config.toml
train_examples = 26041
hop_length = 160
win_length = 512
encoder_arch = "shufflenet_v2"
encoder_activation = "relu"
encoder_stem = "single"
decoder_upsampling = "nearest_conv"
muon_scale = "match_rms_adamw"
nesterov = false
epochs = 48.7
Rows from block 13 of the encoder of a small spectrogram FSQ autoencoder, named by matrix and row number. Rows with one number belong to one channel. Each number is 128 + 24 x the weight over its row's rms, rounded and kept within 0 to 255. All counts start at 0. Numbers have three digits each.
After each channel's rows are labels from the 100 clips, of 14976, where the channel reaches its highest value: "peak on" is the class under the peak. Only what is clearly more common there than usual is listed. The data: short made-up English sentences, spoken by a formant synthesiser in many voices. In brackets: how many of the 100, against the usual share in percent.
# p10: first pointwise conv (encoder.blocks.13.p1.0.weight, 144x144x1x1), inputs 0-143
# p20: second pointwise conv (encoder.blocks.13.p2.0.weight, 144x144x1x1, transposed), outputs 0-143

p10.15:112127104120110122096134158128115165130119098084086123095133127103113115142095163130112141084093179095145122113140095112128120162128116123101188139127119116124146120090057125137118103135147168191126101092167141091122143140142115133109110092146134096141150143103110099147111158112135130117128129100114114113167139142114189105168106126135149106107107151143107098074155099114134118115113110097138129143112128140155106117123125151126074
p20.15:106161118110151119082133120101100131169124101123116127106179107122088125127158184156164099153133118068137131139123142167122147117115145127128131102113086174117125115159116130125162139146153113141127152109151113122126089112109135119102124153093078090123147124105165159110139158103075148139122117108130092110150086099129134115104164110124154157122127077122178111128128129170147156101099097102124109144165145138140113168108154145135108
peak on: /t/ (53 vs 2.7)

p10.127:106131121113165106117150200102109147124132138131160146137110119130124132090116132136140131137124142122110127088115129138145156136162124125156113019130144119143074097113206145126110131118114151105120117116139141142104127132126122116151125119115087167124113145107165128105113157118112087156114148099155151117151099111143133123127130148136029135109100142148102173159119125129128140096124132156166106103108132135137109123131143116141135
p20.127:133133122108119123163121151117109110150162125128093050158129091176111140120097116107127112144116123140111150117114150145103105134104088120094134139132123193071139146132105097145097133124102112155128157122157150126120180143128121099135147114138091147114131161088119129125104153109123134128127148101082124128173130124129143100174145122184124180131110143142115161087116129178134095148108128137147154153126170094142111133111101128118175
peak on: silence (100 vs 52.1)

p10.78:175121144129121151171129085118122105110098110111142111131146147121147131138139146167114150184137109134141125127141116084119122107117127120128141255151115110135139143147141097134147116115121121110141117178100133129102126147137108117095107175108114108134135141105151123127140144128118136091102129150128120139084141153139124104136134114136149146095117145117130143143094117100133136134148230140156153109134125127113147134129151134113128
p20.78:172151114076153109126121115168158152142141133114131137146143134145138140126127164109112131122122104125138130140124130178129101125096147111134150130097136128103162130125128113097115120119112068136144127127102148130139184119099150127134157054050124127127133115128132143152075162138080167144126132139097120143120135071132136094108111097128159151115119101145089137112109124147084129130125101135104096132116132121114152133129206096146166
peak on: /z/ (32 vs 1.3)

p10.9:152121119120127156118109121129175132092121169120149152137150127137114110136142132129120096123138100147131131109084115132103126143112136154132138244087108085142143130103135108088122183104131132136120135120106113130139167150138130145102114104135132122156092122124089117150130120145127136142136152101075120104135144124108133123131162145105247115085127136131143154148122107118110147154121158144128104134136135121153124135126163130147101
p20.9:097094132174175154119119159149134147111139136121066116132139128139128128142128146154118110166158160120157105101146122141142111126126093121130161111108137140141164189096158124100121131125159085135118129136105173105118142153124153144143078117136131136097123127122159185128134116112140079139105157143134160165141108122118124149150131152079126134074158145107084176143128107133116094133154162165164116140124105082118111106161127107165129
peak on: /t/ (51 vs 2.7)

p10.5:126106108101147121146091169159136137101094110146105087110111126132127113126163112156135142156126117116150127129138123172186118116062135161128111074129146116161120117113128094125126143129155129120126123135145154109111111122127103087141156176099133119148112136121136134127125146136089144175099143169080152134126123112143184172129144078125053101106118153124143170101142118132112111112121109137158131077092139113150154145136139157099138
p20.5:112122117134104130123181141129137103112146122151134128111119151137125164116130163137110159135139137122136114130142154100178115118149089126135135146125169158128117145099142138118139142131141133118155103157116122165131117143148162138134140155110120094158116120129124126165153194126084093131137123083118126138097164148132188191085135114084123118130130139128145071062113104105104106201126106136134147115151158088136131160111145117153171
peak on: silence (100 vs 52.1)

p10.35:130126131119133139084123117132135146126123144110089136127126094136125116130120128133105116105120119132114130146093114097130114148137140117127115255125138113175130135088131145104098125116149102149128127150109133136123181133131137131124097110090096107144117105125127114131142108115115137130148143120132144115123138127113109124108136128131204136111126110122127114131106123120104144128104096135124094150122137120143124126116099157122130
p20.35:138170127125121116149134101128121071110203086134128120160132105127115123126141135110165130101154112190120157143092141164156129125138147145130123167167133082111146138144155135143116119109078142115127123111104158141123149123133148082166195137118140124144115123071093134118114084111075069139142115165114109136130140134123112105120163094138100112144137167127104119151132099126136123122120144125144118110157136106121107163117088099151123
peak on: /t/ (56 vs 2.7)

p10.54:098124126142124150146130138161162095119186130173171157115149101121117108145113098173129172117121168124113157146142135044168120138169164150130150028128178106122103147126118120108151141140124140160117102125135154118099153126132129128145119110132137111122139118134120131126124106111121124125093118135138123145123142154123138135132156079134131107103148097083175103093124138072147121134147102117133131150157122159093129104130128143131115
p20.54:148122151134064089133139136134131154107115116081124146121169099105122112161158147144139127121138136130158144109175165106127132088146106141107127110124142100144118084123138115157101114130157154143126132121151151146119164134098074119140116096109120112139151102159161111137154167164169128129155161129078132135134143092090142129183130109135124177097126139089117156075165143133114085114174109103130140085142143125138118112142103108154148
peak on: silence (100 vs 52.1)

p10.98:111124125102108113136113136167123097138131132126131118107130120131136128123117120127120123106127134125132122120097124092116141148151144119130159255135133116151131110122126111116135117143142124141124134118134121140138136142132132098144125095108095122131135103128113091101121133135128129108131124116120123149125114113130097115101141125115127123124129116111130130121115128130117143130136097097119104116127121127141102114125102131118111
p20.98:150171142103166151128108132081142111136134174139098149122178110136082103094106125154150117133131111129107112166129133155125112093088139164169125161128149109121134110173125149139133124112092088108097127133086165133142140093164143095183167182116150128115132120121142175120112100122136110141128103165122129139126160134140125089136113118129096113090132168126099123081150108134137122117127162169149130150128138144136154103147151157076136
peak on: /t/ (40 vs 2.7)

p10.89:150131093138093122139131130116122114125119115114141155105108142118123165169108133110113131129131126122177142146098165147152089140138129120129118255148137145109128113112139113156124119144159121097114120121119134141143113138111123101081168112141128117122154113148100116088095124080108111146129121132123106119098127134118146138148143095112108123115089152122106166137096117129071100090152166117124108129120137156108106104156142124123132
p20.89:094104110149146161177134136108126127133138117167134101143082103103099145147133080111121123150127121124156157144138162104110138122125126086147122110137110106115140152132114119008122112153134116157137149125137146106103142119125131152125101163153128108135118172134092088107143116085166097097127153122132134121145107160140143127113134143122085138065110158104130146109193114112146117145116121119133121155110145131084117123127157156153128
peak on: /z/ (27 vs 1.3)

p10.14:104116106104145121150143176128104136138130161131107112167077153105124115122154119105118146138117174138113113138092123121108185151102190116125133055089136082138124108117150136127185117163112163134131128102146118155087135100130116106139124137134120176127125155155138144114095125123100139117215129145125125132094143101147164168096135137152144111105132140117126146111159137137173107121141120107132152157135127143126112113166164135147115
p20.14:141148098114137132139115133153156141117107119153149106134139129107165125138142131108134146180138143096135148157145116138123108172141085151164155120152151124150134156098119164093163119147126133158051103114134136157112132121151086062152138117167153108147120101121116101154136125103128117109149098110165147107083131085177109158129139110091140117149136135152145141147202139127120111157157111122120125100150155158132155133147147160119168
peak on: silence (100 vs 52.1)

p10.124:123140111100126116152151142087090128085139139119118138134101126110105141129144128113112093147080110093118124129146175131132161122105117107127103119099123109135113110163112137156144115104111135105167108120122158166105138084134122155136113166171147138155098142142147105081126091059151089151114141132154111139093120093120121176123113114140238139136136118142143147137147147114134123140152135104125138115129124179111123164156087135122136
p20.124:095119096129135068158139088140102111143141113121097158095143111173137170146140092071136173137154136157126099148102110149148150156154157162114124086121108143141142122123178103135136070151139107116131154107126144137122130094154116146094114152130141098096127095126110137135108151147168123141139163099114151154150137067117107104115137103160139148132142136164153139150111130134115148122128144149137106105137090157078146089166155117143136
peak on: silence (100 vs 52.1)

p10.139:137121158124109090094114140112137115143104115125114117142131120136130120134119137111086135132153126118119110148145127141125124143139137134117111255120125108123131128099110079119108137115129132164132136128127123117135133135153125130127113111128139114135119124140114120134141152097133140099150127130128120121117118133109140124124142149131203115143121143088137110093101126145098116137125079124112120151133128142145143102095119135123106
p20.139:125138125092134146094119153093155109175177112125133110137111131138155126138122162090100178122124080120132143140121188127137101156168068117113096107148122144118147070117139100134135166121112169147123140152141137118129138136109142082133179106117120139118131114127156174159135113145127118180103126092120096102115114116120143196108094096150131125126143135139146132127102094158129120161133186129103128108144148177112136128128118138144115
peak on: /t/ (46 vs 2.7)

p10.122:162139151129118169128131115145127145117125134119104107099159160123131135154096120116126167124148078106143144163143101121111115123110109106112130253101109132125133142113112145089078100152126110108144123131085106131131132145137120113155105136113141119146128110152088112137140123149150118116114111142143080103116154161124168117136120122128210137111130132109123132110174151108141144125129220126131126125145131148139141140105141126110121
p20.122:130123137077141141099107104160138115142154134110119146138148125137078145142108129135135104119117075118138137121140165182162137147166150088129112161126132110141122126119111098164109090123140139133151149136099111108147146123167128099173191162136102084164120126103100162133131175098129144120122120139144119126132151130112142083101162106140130123084132121121167112140094110144124118146095158150126145146104117115157125123095154074056161
peak on: /t/ (26 vs 2.7)

p10.103:155106130132096135129098116111133137057178137129167169155112087123112135116116130145169107120117146131111131108136117105154150123163116110140126176119107095165107139133100108144086094127114139108118129126177087147117127168101156137136083148162099117107164109145122100115130112106137135059109128114120096108151112115165125131050111161114167123149096114143105100160145142148109140093115181128116123124121130105142131139108131108139142
p20.103:145119131132143108134157095091107139130112117114123142182145142129155156141112143116123153116159089144156122113154130107124140178162157115151100135138136133130126140110114112073147128116154132166142118115177133158205145083118147154140125110122126110147160125119112142123127150144162102124153144166144150142127089118139129112127130099157151160121140104197134165134136142099140131110114190109134089136127162117165103059101123100168110
peak on: /t/ (42 vs 2.7)

p10.45:157114142127174133101127113115139106124118137126117142110143153123148120130145132133148124115118139122128120113118131149125111118102112169136114255152112126127129126142120106115162110128118116115130102102142159158117141130127080136150135142152129122151129108141073157129093126130124101110119127141146132106111133120145125161125085131142070116144097142143096105119129114137112140095125134088125155110131128126129134138102112142091136
p20.45:130120140112120089130149102115131117097114133119119108134157144127162108115152160117121165108144102109119114084121139158139143110093114100134188136149107083140106110158117135095141135109132092152108116073153214102089095124133142126117124117075124113131142109144073100133149135106110143184135111131093143151139098120107120083139125139142106121107134146169120118126154121128134124150129126110113110168178089117131170100108127119073144
peak on: /z/ (36 vs 1.3)

p10.112:152122139129142142164150128090149123133123156120125117144124108085124116123181122113182131133096141121125134119181130118119137131149107131107100076129118156111158144145133150122130137135127132100119127151088126120115145137110119102118126131163139120125104103147135194133156115132133126164066119154122136152132127125110102149137122115111009117112107128113111143128131120107119146086187197103106103104131103138084124164144154137140122
p20.112:142108131130149127115120128137146098144130134150147116161129139167158165125098128115156112145160135125149091085146096109116133140167112132157104110127159138139129149104160113109124119158110125112108134144121160075134107149118160125098128093103141086133112096142117153126137132120160119123100239154148143139153134126090116119109084137109124109114072162154133103079098164141111104152128139131088141157112102113072114111115155139116147
peak on: silence (100 vs 52.1)

p10.63:143137099138113156146110096140116133155164153151130138123115135103132123147116134123127155121121132123116103124110128124113092110119112129113130255169139130120140145127092102114113142108116135125128134136107133111114123138130150133115121108140142115120120142107158170115119127133140125140109141137113128117124118146125166145119146112131128111121145136138136118156162130134116154125115129142143160109124128110128131134109107100123112
p20.63:147118103145131109140149114114120117089099101128125128110104150125185128106124121136151125130086084165091079119089143082124133149140136133130133108121144137123102131097127144107172161133166167124093119120098124064167078120148129110087106150181081138103124127104106075183108128139112133163160119128177123147134143161139104154152148154121133113093120164087155133106133138120119130117123146107134161141124118126138109119100117158159142
peak on: silence (100 vs 52.1)

p10.87:118172096121098109099149070125147150108096146118124130129151119092134089106136133125100092105118202137105128134141121085127132152098151121121127170104124147152111133120092126120166191112139107225117097128147154109118136146166125147117102125142157124085088093139136130125163126150130100158098141147139147143087129132149129156162139124124151121132133094124118139147135125130174097102143148126134108131137146120097155106148139093139148
p20.87:084138168114137086101121121103131110136128117137113151157168128134134121137112090134075170161074128127108137168106132154115147095144103159169144144112153138127104145126146123095123114145133134124097127125117139074112166155051153093084130107130122114131129121127101109165115149100095146141149138119125115118138115138113085089149146131160162148148173143160136155114071132144074123124126116162101118142133128141109102135138165131101100
peak on: /i/ (28 vs 3.3)

p10.53:121111136146085108111139132112142148162120158116151130112129135131133186109121120174118141190103122145118137122135154146109121093129131123122141071108132063158131148151121140180131083118149118120130112118142143144115157125105115103115130159159097169132106125112105131104141124131130117106070097139148135117104106125143095096101085144165089130120157108117181117165139139123143132157132159153169092172180154125092146132138134115094162
p20.53:137141140130134147111093122144132108102177190146137100077150143133137111134112118152075105134121108132135157143163105142111155152124128107109120093102147144144127134109143059104132161073120119072139114150112101142137120160160145135105133133088154137142151111074133168120127124148128090096142135143143099083115105154137125158138163141133094108136137136112086137093152139148142177112166119121175151116132115110172131128151132100132155
peak on: silence (100 vs 52.1)

p10.129:102147111128111146107132158131115130115139119130152112128117135124118134152136127121139127119116134123127154100138134149131124134105113136102131255130118116091117136144090095122118162118129139101129135134120149121141133118110131120110128115140106140124150134113119146131122136127140114124099136157104105135123127136133161139107133129124080127116123106126105112106121100124105134119118150113161131099110134128117124131098134130119136
p20.129:121127140162134121156157140129128111126132124165143099161087117152171137147120136105138135133089068139145091154120155079105182151115113137141136143126134177108106142135129143162157135149123136100151142124105138064135125157108133126111120123127109146110142148141144106126094150095138103146135093124155133137133239124159113160127129148097139120069134153100132148117183150163135129118124169118133125122128127145166133128138124097151105
peak on: /z/ (58 vs 1.3); /s/ (25 vs 2.1)

p10.76:097120134097190139156136152141145146104093121140132127109157104134137119118133136122138130168123177118125137116149135124201111130104122119142119000129135108144125140121150126145110109131137145127124110141107169109133089123100138098125145131121104122106126111117151147145122128117104098129113130112108147122147116109145116192118124108139039129122142143166109146126127163136125102122133115116135116130123123129120110146133141141118135
p20.76:101134156158127152115130139142114101135108111132155111115125079149149150136105132114166146136165110104138126172134147143140143154148146114137122133141132148119090093108114136152103118126162140113150085106097149139132109154151127136111128117129145148165123103144101122115155118140128159138131170068138137123098138161121197180115078136129117162114096049176128108119132148098174105159109126134144113137112113177165120118140156087099148
peak on: silence (100 vs 52.1)

p10.25:139110137113117147143149158126130120141124136110183140142138129159136128112136124154149135115150132135152112121103134124138140127129130153132136255138120136099114114121138147122102113144122133120108139125138110131123139154124140124126152155114100133161136163110132114130128101147111125120127102133102134120120125145138127125140121107098075121140129139125131147105120120142082096122134162112133137091132133111136120121128150113128131
p20.25:065113124160108136144093156107111126136135145124134125122067093131091143121131169142166121157134184168126149128166121117133104127155128129127149105153132141149105152114122138100100078138139159168128143133104091148134113117136164156134076174106144117139155135150126088123122088105130130074185174142105111129145086119092128127120095138116142124107126145121100105087113088113133146147123137167116122176127148132100107132134122109120100
peak on: /z/ (35 vs 1.3)

p10.137:087117129116144121136108137153093114136103120147169160120096143111138123141127122128115146076150124120143120128127121131124116134149119170130147255102122114143123133108135089164148109132133116198144107123122183144140131080096142122109146099124148101104133122108095167120140164061144119122160122122107131138164122132115130096102093120144111122115118116128092110130155157128091118149134108130118126141117134141110154129113130099140117
p20.137:106121079121129134106154094146133100083124158189147115115072118139127128121138115123118149134141149128112120105142145145133143111128117080095157097138138131108096124113127094130184155138158119172129147159112118108140159129130117149124130135145159105142121089133163086139134142129121108120132123104117109135154183126169150143107167164142118155178105142101133100071133140118102156111159056076125145141121163123129141112101144167146111
peak on: /s/ (49 vs 2.1); /z/ (39 vs 1.3)

p10.67:116112117144112122137145105159124124101100140147161124117135146134113148150168118112126111135136095132130131121081136118072124117146179140118111255116122150095126168101138130134093130122131146150121138132150140141131163134131152125117093103134106141124128112108123121152131127148127107137175110116109114152173144147125110143111161157116221142154139119142147133094108129124170149131118112091104150146115123151108163121127126113137151
p20.67:144125140085108132124114128079148130148153152183107128135127089114104143126135116161125084140138170105149123136118135143140123112139126106123121123147107105117149103110164078161094145119103142129158144138103119153118161119141163104138136165122140117141149127116067158149130153092110158118142134207151143104142098147074081138120158103071136128114092136133132138091127162141159095100130064131126134170129130134111113134111119115093112
peak on: /t/ (50 vs 2.7)

p10.134:081120103112157130117109173173144184125075112140112136099115117134171117107145112142127087104142162083143116079139123129143119179104131134099157125106125155150133117158133182092119095138113118163126099130122141077106128148131140112126144119097112103157144129091132095115102157127109143158113134130154134131167150123127133132120128124108206148118116100138164142188129088128153106146149114143145122123131142126143088123139107107174132
p20.134:156107146122132117108096116133137198118136107108097088139150167083147123141082107133114136158108125123101195116132137131149116119114128162137128109174143093139149130102144127148149084154131137076147139131112142158152136158148106122099142166124140170146112128186145134106153130144143130128153121139154164113126144133116103117128179104110105141139121126124101144159122192085104126119149141113141125085132139161151145124124130172131193
peak on: silence (100 vs 52.1)

p10.48:135114121127117122095105156119122109128090137117109138156119159102135145136154154174109062102152172116128130131088122157135120147152162125131130255120114110082128161104126125144101139116132124175130142128143180128121098122124104142125100123126124133131136120105117129152173138140112134135117126126097120127124130140129149109131122128131208124110122145116134114127105122126123132138125105105131120145117125108156136127144138154125094
p20.48:142118105142101124100110118122106120083105131110120112142110107145110138138161117177161143145168108142106118079138105115128137109144114132111162137146147100140122153088168127109125079160094124147181137143151115088129131160089112139154085103133101102138095127109158072091075123118158131137136156124094152132134120138142144158101146152122123102133124140103077134114131119124113098077097128106150158088178145128094122160137096129157102
peak on: /t/ (53 vs 2.7)